python train.py --encoder_arch="vit" --model="spectrogram VQ-VAE" --dataset="synthesised sound scenes: up to three everyday sounds over a background" --train_examples=26041 --n_mels=64 --hop_length=160 --input="log_mel" --win_length=512 --bottleneck="vq" --downsampling_factor=8 --encoder_norm="rmsnorm" --encoder_norm_position="pre" --encoder_activation="relu" --encoder_mlp_ratio=3 --encoder_head_dim=32 --encoder_fused_qkv=true --encoder_bias="all" --encoder_qk_norm=false --encoder_parallel_block=false --encoder_inner_norm=false --encoder_patch_size=[8, 8] --encoder_conv_stem=true --encoder_layers=12 --encoder_width=160 --encoder_positions="learned" --loss="mse" --latent_channels=8 --decoder_norm="batchnorm" --decoder_activation="leaky_relu" --decoder_widths=[64, 128, 128, 128] --decoder_blocks_per_level=2 --decoder_block="basic" --decoder_attention=false --decoder_upsampling="nearest_conv" --codebook_size=1024 --init="torch_default" --residual_init="zero_last" --optimizer="adamw" --lr=0.0012 --beta1=0.9 --beta2=0.98 --eps=1e-06 --grad_clip=0.5 --steps=8700 --batch_size=64 --epochs=21.4 --lr_schedule="linear" --final_lr_fraction=0.01 --warmup_steps=260 --weight_decay=0.3
Rows from block 10 of the encoder of a small spectrogram VQ-VAE, named by matrix and row number. Rows with one number belong to one neuron. Each number is 200 + 30 x the weight over its row's rms, rounded and kept within 0 to 999. All counts start at 0. After the name is the row's rms in percent of the matrix's.
After each neuron's rows are labels from the 100 clips, of 14976, where the neuron reaches its highest value: "strongest on" is what is common among them. Only what is clearly more common there than usual is listed. The data: synthesised sound scenes: up to three everyday sounds over a background.
# fc1: MLP up (encoder.blocks.10.mlp.fc1.weight, 480x160), inputs 80-159
# fc2: MLP down (encoder.blocks.10.mlp.fc2.weight, 160x480, transposed), outputs 80-159

fc1.40,134,250,245,213,179,233,180,212,206,202,145,162,237,192,172,196,211,231,247,182,198,203,180,184,220,225,214,187,223,194,209,154,202,195,253,179,166,202,231,187,195,139,170,225,199,177,188,148,191,164,230,190,189,178,190,202,187,176,229,227,213,195,147,166,257,228,240,217,198,170,235,280,209,215,210,194,175,182,234,235,172
fc2.40,150,229,201,249,239,247,198,150,170,212,207,185,243,185,249,235,249,190,209,211,195,220,197,227,191,209,197,222,239,145,276,213,209,216,233,198,258,164,239,237,216,169,183,263,189,216,216,218,231,263,235,214,214,181,188,208,252,225,198,223,259,208,216,188,208,234,186,144,231,190,217,255,165,230,244,169,163,193,263,218,153
strongest on: typing

fc1.138,078,240,238,125,250,188,239,189,273,185,176,165,221,195,190,177,220,205,228,198,198,197,244,239,223,209,195,208,229,234,176,174,196,202,239,227,199,164,234,203,146,254,211,224,189,179,264,257,149,163,247,194,189,219,175,162,203,181,179,193,216,183,197,207,214,211,206,194,190,218,235,199,228,210,254,226,212,234,177,198,178
fc2.138,054,196,173,236,170,190,160,284,191,223,187,210,202,178,181,184,182,212,230,177,174,176,155,154,203,181,213,169,183,236,204,186,189,199,217,187,162,225,193,176,170,185,158,178,133,187,122,161,184,148,167,179,185,207,176,185,178,134,202,204,176,163,188,184,196,238,234,202,183,170,164,206,238,212,152,216,212,195,172,201,210
strongest on: engine; frog croaking

fc1.228,088,251,240,191,186,232,185,239,181,149,255,190,214,173,169,245,166,200,194,158,142,177,219,186,183,221,208,208,182,216,217,161,197,181,264,215,166,211,201,184,200,224,159,204,217,203,216,196,133,168,217,214,229,165,181,182,234,144,184,262,197,140,221,191,216,203,214,195,230,210,227,265,214,214,180,205,215,181,220,225,205
fc2.228,047,156,193,167,177,185,221,168,205,174,172,230,152,257,192,190,185,205,166,175,198,221,245,218,210,206,184,185,194,220,155,218,167,210,214,222,161,174,210,220,195,228,286,159,237,183,233,199,180,198,182,176,184,177,211,189,168,237,211,116,138,231,228,189,172,154,161,219,162,222,181,159,216,197,188,216,216,213,176,112,251
strongest on: typing

fc1.38,103,223,190,231,145,181,175,238,218,163,147,225,195,219,173,235,254,206,243,148,204,249,187,223,229,199,148,233,235,165,203,189,193,242,201,227,175,185,243,211,168,177,214,228,195,171,192,224,189,206,231,164,162,230,211,162,222,177,196,171,196,233,232,178,169,221,152,166,177,182,178,255,225,238,183,180,222,168,200,193,200
fc2.38,094,196,186,201,178,171,198,235,251,260,200,252,139,211,148,236,208,257,232,204,230,205,188,243,211,227,192,153,178,209,160,200,129,152,192,165,139,215,198,152,204,251,227,157,226,240,267,217,230,220,172,180,155,180,224,208,184,227,271,173,161,236,200,190,185,184,183,152,201,162,201,172,188,230,232,212,209,149,180,173,234
strongest on: clipping; text has "clipped"; thunder

fc1.152,076,222,188,146,222,212,214,211,254,199,204,149,195,238,196,230,198,157,184,194,235,235,181,154,220,227,184,223,181,239,177,174,184,223,222,231,150,160,181,201,152,242,213,252,228,134,155,166,149,155,230,151,187,255,203,237,196,187,224,233,145,179,213,202,236,185,243,214,185,169,220,158,208,185,160,236,211,166,188,227,180
fc2.152,026,255,208,252,225,229,194,172,182,178,205,189,264,162,253,227,228,180,203,178,194,186,205,212,220,202,193,206,236,159,261,204,245,220,245,212,246,172,266,246,173,135,156,251,166,147,192,192,186,219,226,256,211,188,178,201,220,214,177,217,220,180,197,198,230,247,210,181,166,195,214,258,173,186,226,196,197,193,225,227,203
strongest on: coin spinning

fc1.373,097,235,158,232,210,201,184,247,233,153,223,224,183,227,185,248,258,239,245,159,187,206,262,203,216,192,152,186,169,208,174,152,152,174,235,184,195,163,203,184,193,185,245,175,206,169,212,151,180,227,218,218,198,240,220,172,216,171,228,177,170,227,244,204,173,168,192,129,174,216,160,274,250,193,193,180,212,216,247,213,220
fc2.373,082,201,201,172,187,187,210,232,263,244,208,240,167,191,132,235,206,263,205,215,208,198,210,258,201,211,188,173,188,200,162,215,186,142,185,190,146,219,223,189,223,247,207,173,242,207,272,215,194,223,193,191,146,216,225,200,150,216,264,152,154,233,189,198,217,169,185,183,191,159,181,200,176,230,218,201,240,136,187,172,240
strongest on: thunder; clipping; text has "clipped"; first sound: thunder

fc1.351,086,192,262,180,188,217,247,138,195,187,166,153,215,241,233,198,228,207,157,202,198,202,158,189,226,225,227,200,238,155,238,210,185,169,239,204,171,142,185,242,191,213,250,210,232,210,198,252,209,229,248,219,212,203,205,222,238,256,224,205,237,180,234,188,202,180,177,183,191,170,200,224,186,182,181,171,207,173,208,235,177
fc2.351,058,211,174,232,196,183,155,240,209,228,212,206,184,200,220,206,186,188,248,212,240,206,165,170,201,243,209,166,179,203,209,185,154,215,207,150,188,203,148,137,183,207,186,189,153,231,189,210,237,173,172,182,222,170,198,209,242,201,226,246,233,166,197,194,163,253,226,168,243,183,234,175,211,210,210,223,155,191,190,241,169
strongest on: frog croaking; first sound: frog croaking; fire crackling

fc1.9,079,188,231,211,172,252,246,137,270,142,157,194,219,221,191,203,212,200,230,236,219,218,202,202,242,204,158,235,207,250,168,139,210,214,169,239,170,213,232,220,182,203,169,203,175,192,229,167,148,177,229,156,211,159,142,216,249,230,223,176,202,155,200,185,240,178,167,211,160,206,256,187,165,150,194,227,177,213,222,190,182
fc2.9,042,224,199,240,174,205,180,260,183,219,184,181,223,163,188,196,182,215,207,197,183,126,172,176,194,170,234,151,203,215,206,179,243,188,217,228,183,257,222,190,189,147,136,192,146,156,121,137,172,136,171,207,212,227,205,196,166,147,172,209,198,163,183,220,221,219,240,227,183,179,181,232,216,190,167,236,220,198,167,220,201
strongest on: phone ringing

fc1.413,214,217,181,235,178,182,184,210,228,184,156,210,179,198,173,217,269,199,255,175,170,230,283,193,193,219,194,235,212,208,192,194,176,210,235,198,170,164,252,218,196,161,225,202,240,189,206,170,207,211,236,192,180,205,188,178,220,219,222,194,175,207,241,191,172,216,193,136,192,205,185,242,247,196,193,195,189,196,198,211,213
fc2.413,338,197,187,195,173,177,208,262,252,250,199,246,169,190,131,243,212,266,218,200,201,198,192,262,202,204,189,179,199,196,160,211,172,141,191,188,127,210,237,193,210,245,202,178,222,211,259,207,196,224,194,182,141,217,214,198,146,208,268,146,152,238,176,191,216,182,183,171,184,139,174,198,183,243,216,194,231,128,193,169,237
strongest on: clipping; text has "clipped"; thunder; first sound: thunder

fc1.251,072,204,239,176,255,187,195,203,213,158,188,229,238,245,200,247,209,206,215,160,152,224,179,152,160,241,193,164,207,241,196,220,239,205,189,206,178,194,215,216,168,179,246,221,179,208,157,155,209,248,242,240,210,191,190,224,240,166,199,217,257,197,215,203,246,247,226,236,171,196,189,210,158,179,171,180,207,208,202,218,220
fc2.251,027,242,210,239,191,223,176,238,189,249,194,159,228,160,194,227,216,213,206,249,194,155,163,204,157,178,242,163,209,192,227,197,219,185,217,212,223,258,207,170,240,153,127,222,156,193,145,156,219,154,185,175,220,226,209,208,203,163,179,244,263,164,185,211,237,221,213,188,263,184,204,251,173,243,199,216,177,186,226,247,128
strongest on: clipping; text has "clipped"

fc1.255,193,170,191,190,168,189,219,196,201,205,166,189,234,193,193,176,178,206,174,209,185,262,212,203,191,194,174,298,194,194,179,190,205,188,215,228,200,109,207,242,202,197,200,258,205,190,199,218,154,231,226,175,198,198,191,189,166,175,212,191,216,214,177,163,215,200,183,223,231,186,190,190,204,213,213,115,177,210,252,185,182
fc2.255,256,175,194,169,218,178,218,156,201,138,188,212,233,248,227,180,186,172,177,161,155,242,244,197,199,213,165,241,184,218,137,197,217,238,212,186,199,143,218,262,175,215,222,236,213,188,204,220,149,242,231,210,178,203,162,171,166,213,173,163,181,201,227,161,214,208,189,239,167,240,167,195,216,214,178,163,209,207,244,168,203
strongest on: background: none

fc1.141,085,177,178,185,212,230,186,228,183,216,191,167,233,174,166,256,189,189,248,220,175,232,149,237,211,178,163,189,196,197,173,142,159,223,187,161,203,199,218,183,195,153,241,189,184,151,206,169,176,197,223,210,156,179,189,239,198,202,173,224,224,185,210,202,172,193,215,163,248,217,218,264,226,191,168,169,189,181,194,204,234
fc2.141,049,171,189,156,201,200,201,182,223,221,208,233,140,229,160,215,236,225,203,184,194,260,211,224,241,191,179,203,186,203,192,223,123,179,201,180,193,190,187,168,218,241,262,137,254,250,244,234,246,225,213,192,134,188,196,184,230,216,237,179,131,255,215,174,184,143,163,153,183,206,192,196,201,190,204,182,243,199,175,148,263
strongest on: coin spinning; first sound: coin spinning; phone ringing

fc1.469,179,192,203,188,201,195,218,199,201,184,186,187,252,193,210,198,201,189,202,212,171,272,196,201,201,211,210,308,184,211,184,173,205,216,200,189,197,106,207,243,199,233,206,276,187,187,228,201,185,206,262,184,209,199,189,209,215,232,190,197,215,197,213,161,183,220,200,198,201,213,211,207,199,217,207,98,199,199,257,230,186
fc2.469,236,184,188,152,235,165,218,161,216,174,233,196,228,227,199,211,216,181,192,181,175,259,225,233,185,219,164,252,188,195,134,218,187,214,178,169,212,152,174,235,195,232,234,243,253,240,252,239,198,260,252,196,174,223,163,175,205,239,207,204,196,236,203,158,232,196,164,215,192,235,191,181,189,229,207,147,187,201,264,195,183
strongest on: mains hum

fc1.248,070,223,223,209,234,213,204,250,255,208,157,228,195,200,246,211,170,181,203,251,219,234,228,195,225,197,181,213,197,199,177,233,164,254,166,150,192,188,174,176,172,234,179,215,257,167,176,259,212,250,231,221,194,253,178,181,144,224,144,217,243,169,250,171,251,169,180,187,198,241,245,204,243,254,244,158,195,222,201,244,205
fc2.248,025,198,200,201,218,153,201,194,209,190,218,206,171,248,233,190,175,181,206,233,266,206,225,200,176,267,210,183,190,193,167,189,163,218,187,187,176,173,182,165,209,229,241,198,201,188,262,217,195,206,189,163,262,170,246,224,202,240,231,192,247,195,201,217,149,217,179,191,259,208,252,146,213,217,233,225,131,190,209,202,150
strongest on: phone ringing; frog croaking; first sound: phone ringing

fc1.305,093,248,163,164,193,158,161,228,208,202,219,203,193,224,187,176,257,175,254,170,208,249,229,243,234,209,206,262,219,227,184,188,171,195,176,195,188,187,218,254,230,166,244,174,251,133,205,170,183,160,255,158,217,222,208,171,205,231,210,225,159,150,222,199,183,234,169,148,180,192,167,181,211,232,168,163,216,161,175,224,207
fc2.305,051,157,176,171,190,181,207,198,208,179,192,233,191,223,175,198,208,204,190,169,161,280,215,208,204,192,159,259,195,213,180,219,163,213,208,178,176,143,206,245,207,239,250,210,225,218,234,234,175,257,235,178,158,200,169,169,187,206,228,149,154,228,209,153,186,178,160,187,169,210,158,186,211,231,181,152,212,192,239,137,229
strongest on: typing

fc1.316,087,234,181,234,194,199,146,238,162,219,192,211,221,246,218,190,207,210,218,223,155,222,242,206,175,207,157,243,205,209,214,225,181,196,229,170,175,142,234,177,214,231,223,165,247,171,226,171,236,165,256,218,220,184,164,236,218,175,221,215,174,152,173,155,172,197,155,143,206,178,168,182,225,172,185,201,166,188,209,201,234
fc2.316,046,192,209,156,213,174,212,220,214,245,207,174,197,185,156,218,214,225,166,260,199,202,205,242,151,167,220,225,210,206,138,203,210,149,143,219,197,231,182,199,279,227,205,199,255,234,233,187,205,227,227,154,191,267,246,193,170,200,201,204,214,245,177,216,250,126,163,236,248,214,192,198,175,238,216,175,198,187,230,201,168
strongest on: footsteps; first sound: footsteps

fc1.383,082,187,195,141,143,220,200,180,191,172,233,148,197,249,215,242,163,251,218,202,201,170,225,203,168,221,208,166,172,168,184,233,200,229,202,238,236,155,194,239,222,202,216,249,218,186,249,153,192,243,218,159,234,160,189,184,234,225,195,203,187,198,229,157,251,178,226,227,187,213,165,185,225,168,232,161,219,163,188,236,176
fc2.383,033,231,193,258,188,224,163,223,193,203,190,200,205,178,229,203,205,191,234,173,213,157,161,166,225,208,218,144,188,200,241,196,202,219,248,193,213,222,217,170,154,155,160,179,133,170,143,170,217,138,159,235,217,167,186,209,219,180,179,224,198,155,208,210,190,251,246,184,167,194,216,227,205,170,192,242,203,209,154,228,221
strongest on: frog croaking

fc1.321,075,170,174,209,236,153,145,253,271,195,199,254,176,214,159,192,208,191,206,189,205,210,222,176,229,266,219,228,196,260,181,244,221,246,238,162,207,201,217,213,234,229,164,177,185,235,228,163,137,159,213,154,198,216,213,174,236,192,235,170,237,218,245,169,179,168,248,239,207,156,248,216,207,220,214,229,224,210,203,188,214
fc2.321,027,222,216,219,233,189,210,130,184,161,208,189,208,222,279,197,171,151,183,210,261,184,238,195,194,254,205,192,218,176,198,205,222,246,192,207,233,169,196,212,178,187,221,227,197,172,233,215,199,210,193,228,275,163,229,235,221,258,176,208,248,174,218,228,168,238,201,219,216,237,261,162,191,175,238,227,144,225,208,227,172
strongest on: coin spinning; first sound: coin spinning

fc1.365,085,184,155,214,153,197,173,189,240,141,195,201,198,211,140,217,187,194,191,162,198,250,272,204,212,176,183,245,219,165,158,227,220,152,209,194,137,224,186,225,198,174,240,185,219,197,200,208,161,221,208,214,233,249,163,216,202,170,191,195,181,178,250,174,194,198,196,145,155,200,187,207,225,205,207,206,175,139,185,207,186
fc2.365,051,154,177,166,183,191,193,232,212,211,189,234,172,219,130,202,210,238,190,173,153,241,203,212,214,164,178,215,190,231,174,212,164,182,207,192,162,205,210,212,214,229,231,164,231,215,199,202,191,213,214,176,130,215,182,172,177,173,219,153,121,234,205,169,199,149,169,194,155,204,143,207,221,222,165,179,253,193,196,126,257
strongest on: typing

fc1.13,075,162,186,174,219,244,232,184,209,215,195,196,188,228,232,175,176,236,200,178,180,223,175,180,160,228,231,252,159,167,166,222,177,169,235,151,179,186,220,185,229,256,184,201,250,190,238,238,191,193,176,230,214,160,219,191,174,255,194,179,190,216,234,153,182,242,225,166,221,209,228,208,236,169,190,231,219,208,221,157,189
fc2.13,021,210,202,208,168,210,198,237,258,243,206,252,158,181,139,224,211,269,240,187,210,199,178,232,238,211,188,144,180,201,201,202,170,137,224,184,137,221,231,156,180,228,191,147,198,204,230,205,196,191,176,198,133,184,201,193,165,201,260,159,140,215,188,179,191,194,212,157,165,141,182,211,213,202,202,213,250,148,149,177,264
strongest on: background: none; doorbell; first sound: doorbell

fc1.140,080,202,236,164,184,231,174,161,205,158,187,236,188,197,153,166,243,154,194,185,236,225,179,155,201,204,213,254,232,218,160,181,177,219,246,205,173,211,223,211,179,208,223,236,211,149,173,223,177,230,166,147,166,163,162,157,149,179,225,251,222,218,240,212,222,153,180,244,217,197,251,213,202,168,206,154,162,163,187,204,240
fc2.140,024,218,191,214,221,231,220,149,211,187,200,237,189,221,233,234,218,209,197,173,227,210,245,239,252,257,178,170,212,163,245,216,167,208,236,195,190,137,249,202,178,197,236,184,201,174,267,233,198,228,205,246,179,142,202,203,220,254,239,163,159,218,210,187,186,210,190,145,149,180,221,208,164,182,243,206,221,168,173,174,271
strongest on: coin spinning

fc1.35,104,238,176,160,247,219,198,231,239,158,216,202,199,224,212,208,246,218,206,183,207,238,162,196,252,188,201,263,225,148,166,194,156,173,224,218,215,148,227,195,238,208,220,214,209,224,194,226,197,192,239,202,189,201,145,197,198,227,221,226,227,217,165,180,243,211,225,158,200,221,264,253,160,194,213,173,159,155,199,200,161
fc2.35,105,200,181,201,239,211,168,185,176,219,232,172,224,191,230,229,247,168,215,209,199,263,184,193,189,194,187,252,208,172,238,202,176,227,199,164,262,175,165,205,223,193,198,239,208,263,210,237,266,260,248,196,204,209,179,193,279,205,200,270,252,214,203,180,208,208,186,158,242,216,216,225,177,216,222,155,161,210,268,226,151
strongest on: typing; coin spinning

fc1.180,089,177,252,235,156,174,208,217,229,192,231,201,256,191,218,186,207,232,207,173,178,206,191,193,160,206,178,174,182,239,216,186,225,184,191,155,194,221,232,148,214,217,226,254,228,197,184,155,190,126,168,174,236,151,155,223,161,146,204,224,205,161,197,155,160,196,183,230,249,172,209,255,225,181,201,168,221,203,212,195,202
fc2.180,076,171,201,137,179,149,223,209,232,195,181,221,154,244,160,182,162,215,162,205,209,208,236,219,169,205,188,190,186,235,105,216,184,184,161,211,144,222,168,194,214,256,249,161,248,194,232,195,170,191,180,152,191,229,224,198,137,216,217,132,158,216,211,206,190,154,169,256,193,220,180,142,212,220,174,212,209,197,192,157,215
strongest on: coin spinning

fc1.417,157,197,212,204,176,208,218,201,240,154,190,203,174,178,158,186,259,226,254,199,171,239,261,189,250,211,199,239,185,185,240,227,172,178,250,216,191,157,271,190,206,188,235,173,235,150,205,190,153,213,228,205,181,210,160,174,218,224,240,175,170,185,192,174,219,209,208,141,215,161,206,280,256,192,215,196,208,193,193,199,213
fc2.417,159,168,187,177,201,201,211,198,210,196,207,217,197,215,168,225,231,225,202,202,154,267,214,232,196,188,176,247,201,195,197,219,160,186,223,189,180,153,230,231,238,229,235,222,232,210,238,219,185,256,246,159,149,206,177,164,191,202,237,157,178,241,199,143,210,171,152,159,205,183,159,218,190,260,204,150,208,174,250,146,201
strongest on: footsteps; first sound: footsteps

fc1.264,079,196,238,140,230,168,168,216,186,138,235,177,205,234,197,230,252,151,194,219,223,228,244,185,244,166,201,183,230,185,229,170,183,177,225,241,152,131,208,204,227,245,221,219,245,224,255,195,135,240,199,203,175,159,158,158,200,187,178,173,167,162,216,219,167,163,181,206,172,236,229,160,160,216,176,185,181,233,197,225,196
fc2.264,031,215,203,191,208,172,181,182,216,208,209,207,150,222,220,188,180,183,219,225,269,199,186,191,216,243,216,165,179,206,180,194,146,209,186,179,203,215,124,120,198,216,230,157,205,231,230,218,241,169,172,194,235,165,236,228,241,233,207,244,213,198,212,227,160,201,197,189,244,221,267,156,214,169,230,236,167,215,163,236,197
strongest on: frog croaking; fire crackling

fc1.41,120,190,196,195,195,240,210,214,237,143,231,173,230,194,193,159,209,182,193,221,151,261,252,156,203,216,213,228,195,236,205,224,203,222,245,227,230,162,204,197,224,213,228,231,183,148,208,186,181,196,254,202,182,180,175,171,243,184,184,199,198,195,204,101,202,224,204,218,173,198,168,204,235,197,215,183,188,211,218,196,169
fc2.41,130,196,192,218,205,200,197,209,205,201,205,199,220,192,207,226,224,211,220,238,180,257,195,223,173,214,198,248,208,179,221,210,179,194,235,187,194,148,229,220,239,206,197,258,179,200,221,209,185,246,240,146,205,194,179,178,207,208,227,189,252,197,192,149,208,221,168,159,272,168,194,216,193,280,218,150,146,174,274,200,125
strongest on: background: none; clipping; text has "clipped"

fc1.440,166,192,188,213,178,226,210,177,218,150,163,209,181,191,201,209,260,211,228,183,159,218,252,167,199,176,180,228,194,226,238,191,180,198,258,183,219,177,262,180,190,121,235,193,213,164,180,211,188,201,237,201,200,212,155,151,209,206,178,221,187,196,214,163,171,206,239,159,192,188,166,268,278,172,208,202,183,197,192,169,195
fc2.440,208,187,195,194,178,192,211,243,235,242,195,224,171,203,134,235,214,268,207,240,188,203,192,258,180,191,211,192,207,199,175,213,168,141,216,209,143,207,242,186,253,232,209,186,218,194,245,185,190,211,208,137,159,215,224,185,152,192,253,141,181,242,183,180,221,162,158,165,235,149,172,209,192,270,212,189,213,148,208,155,192
strongest on: mains hum; clipping; text has "clipped"; rumble

fc1.66,077,209,181,232,194,183,221,215,158,171,200,219,205,192,246,206,170,229,226,145,217,194,196,181,196,260,173,209,201,232,142,185,211,161,235,203,164,198,203,178,177,217,213,235,248,200,175,209,150,212,234,191,235,256,143,148,192,176,202,190,162,220,242,200,175,174,171,187,191,146,157,195,193,169,253,220,201,210,233,200,224
fc2.66,039,215,203,217,174,183,205,234,230,263,185,231,158,198,147,236,198,272,206,241,221,154,196,258,179,208,223,136,208,199,166,203,180,140,196,213,146,245,246,168,240,217,193,170,218,178,246,174,200,201,174,160,176,207,259,218,140,207,241,152,181,227,190,214,208,175,175,179,224,161,187,200,185,258,226,230,213,145,188,170,208
strongest on: clipping; text has "clipped"; thunder

fc1.56,074,197,204,229,201,189,194,211,152,200,231,251,225,151,209,241,238,173,228,206,199,172,231,233,216,223,239,256,186,199,155,203,205,256,257,173,151,201,190,192,143,201,195,165,186,173,253,162,237,194,225,188,233,179,179,148,189,158,192,193,186,243,220,237,217,188,159,213,216,176,216,225,204,156,179,181,186,208,231,188,250
fc2.56,014,225,217,189,210,214,180,201,205,272,209,178,191,147,154,221,234,230,206,238,201,199,159,208,197,130,232,185,198,218,210,202,219,169,174,209,238,265,142,165,281,177,165,188,228,271,167,194,248,176,198,204,188,228,214,189,235,167,177,282,207,213,204,210,226,145,208,194,239,222,223,234,214,186,187,206,216,226,198,228,188
strongest on: engine

fc1.393,115,180,192,204,217,170,198,213,213,132,225,231,234,207,252,208,178,169,244,170,215,281,220,210,229,244,169,218,176,192,218,171,212,195,196,198,164,131,202,168,160,168,227,226,202,178,236,224,179,217,219,209,180,180,107,194,236,216,207,177,218,186,186,80,217,188,227,187,214,176,225,219,208,189,249,175,186,192,238,215,209
fc2.393,104,200,193,205,216,206,211,216,207,176,209,200,254,175,193,209,228,203,208,198,160,260,207,222,183,196,172,264,221,179,214,215,221,199,207,189,201,139,233,261,215,208,181,273,187,196,222,220,156,270,259,184,183,217,154,166,187,196,220,179,220,197,180,149,228,222,178,187,208,175,176,238,195,255,199,133,183,167,278,205,166
strongest on: background: none; laser zap; text has "clipped"; first sound: laser zap

fc1.206,152,263,305,213,195,251,264,129,199,191,220,216,227,180,258,215,166,186,190,184,197,208,255,209,228,201,202,184,159,250,215,176,228,203,194,229,225,187,192,195,159,151,160,206,253,158,187,185,178,167,188,186,216,190,188,207,224,210,206,214,201,163,224,177,205,211,219,222,188,212,212,240,159,176,201,202,203,197,191,220,196
fc2.206,193,197,221,191,229,219,221,112,155,132,197,176,230,219,261,184,197,148,147,194,192,214,227,196,184,195,190,249,234,174,227,209,245,257,192,230,272,149,215,276,206,184,223,253,219,193,212,218,186,246,229,229,242,180,208,208,221,233,141,200,234,203,218,219,202,195,181,233,193,261,212,202,191,182,217,186,174,246,254,192,180
strongest on: applause

fc1.112,079,251,232,196,234,231,233,181,232,173,186,171,182,232,218,206,189,181,254,179,168,180,168,182,246,259,225,254,230,167,226,238,224,214,191,241,219,162,254,184,230,219,243,173,158,208,248,196,156,213,197,177,224,234,225,235,244,241,177,212,208,225,206,224,165,170,197,212,163,141,157,261,204,244,208,201,224,184,169,219,237
fc2.112,012,166,199,163,158,178,202,184,195,158,193,200,193,232,169,119,152,170,167,159,194,207,212,161,185,184,189,200,186,243,154,200,230,246,130,198,183,226,133,239,194,231,217,184,235,233,182,206,186,186,175,215,212,199,204,198,161,186,170,187,178,199,224,236,149,179,216,273,153,269,188,160,229,171,156,227,211,231,206,179,216
strongest on: siren; first sound: siren

fc1.83,076,235,175,175,218,227,152,212,245,167,220,253,207,221,154,182,254,183,187,158,198,175,160,198,182,227,181,224,213,236,247,191,211,249,238,195,211,205,182,235,198,200,172,179,263,240,214,202,236,194,246,188,204,195,225,222,205,149,204,166,136,211,258,137,171,208,251,226,221,171,178,214,178,185,160,228,199,152,230,168,205
fc2.83,019,178,187,199,221,208,185,138,153,157,216,191,216,229,265,188,234,139,180,150,177,247,224,170,230,210,181,233,207,194,245,201,165,270,244,201,270,141,188,239,177,175,241,219,201,204,173,218,215,203,224,234,199,171,169,183,264,208,173,213,178,197,240,164,151,192,177,165,151,259,200,218,183,170,191,186,199,236,225,172,232
strongest on: siren; first sound: siren

fc1.30,158,187,234,200,144,185,184,229,221,176,147,178,208,216,189,206,155,223,152,186,171,248,178,180,180,201,196,270,190,233,139,184,195,203,198,214,188,204,207,212,212,200,177,194,208,154,170,162,180,196,213,166,199,198,201,201,153,168,166,196,197,188,194,149,231,191,205,240,224,208,178,191,221,218,168,150,200,220,212,173,182
fc2.30,218,199,201,239,179,210,213,167,193,195,178,238,162,248,227,230,181,222,200,208,216,192,233,236,196,250,212,162,202,181,198,186,157,208,268,218,155,172,266,195,200,187,232,199,189,150,236,190,199,203,177,178,219,126,224,217,183,245,217,141,211,216,224,201,173,194,168,153,212,185,207,185,195,233,232,222,164,189,210,152,181
strongest on: background: none; siren; first sound: siren

fc1.253,120,206,167,245,191,208,169,186,191,194,161,220,199,186,185,195,274,204,248,198,153,250,265,215,228,220,205,198,209,204,230,234,210,195,258,184,209,171,264,189,233,168,212,189,250,174,183,205,201,214,251,189,202,218,201,184,190,186,236,218,202,208,233,202,158,213,217,164,198,209,162,262,267,203,169,172,233,167,176,187,231
fc2.253,128,197,187,198,175,178,208,248,249,256,198,244,162,200,136,238,207,266,222,208,212,200,195,259,201,215,190,172,197,198,163,208,160,140,193,183,129,212,226,182,217,248,210,175,225,214,272,208,204,228,191,176,144,205,222,203,156,217,275,148,153,240,186,192,205,178,179,164,191,144,181,191,187,246,224,198,224,131,193,167,235
strongest on: thunder; clipping; text has "clipped"; first sound: thunder

fc1.0,082,188,233,148,223,207,181,176,194,226,198,190,146,175,214,146,257,173,231,177,207,224,195,204,223,201,231,164,210,202,237,216,231,170,252,195,168,142,205,218,233,164,253,235,168,171,249,180,161,154,238,225,233,199,232,183,180,154,225,183,158,241,181,177,233,243,176,147,207,175,224,171,219,238,195,154,240,152,152,208,180
fc2.0,020,211,224,157,221,193,194,165,187,175,221,151,220,190,218,170,186,149,172,209,216,203,202,164,183,166,205,234,192,213,183,184,254,229,142,211,263,230,127,210,218,189,191,210,240,235,174,208,227,195,209,231,241,232,205,217,239,194,132,283,235,196,209,244,208,170,217,262,218,277,239,193,212,151,189,203,191,254,218,253,171
strongest on: applause

fc1.403,106,206,267,179,247,194,239,144,222,141,233,162,236,224,214,146,220,205,156,236,200,209,221,182,241,210,187,201,194,189,182,187,240,203,244,238,239,116,232,253,191,229,207,209,232,205,208,221,150,156,185,201,228,191,168,188,235,244,206,161,164,190,225,160,219,204,163,219,200,225,243,212,236,205,256,151,172,183,212,182,199
fc2.403,120,201,158,245,167,183,154,286,210,238,188,231,179,196,182,203,188,220,259,188,212,187,152,173,224,221,209,150,178,217,212,179,147,187,231,161,147,216,189,135,170,198,176,163,135,207,168,187,209,163,165,189,183,177,191,197,205,164,241,212,180,176,183,186,170,237,226,153,199,151,197,196,236,207,184,223,202,170,162,207,217
strongest on: engine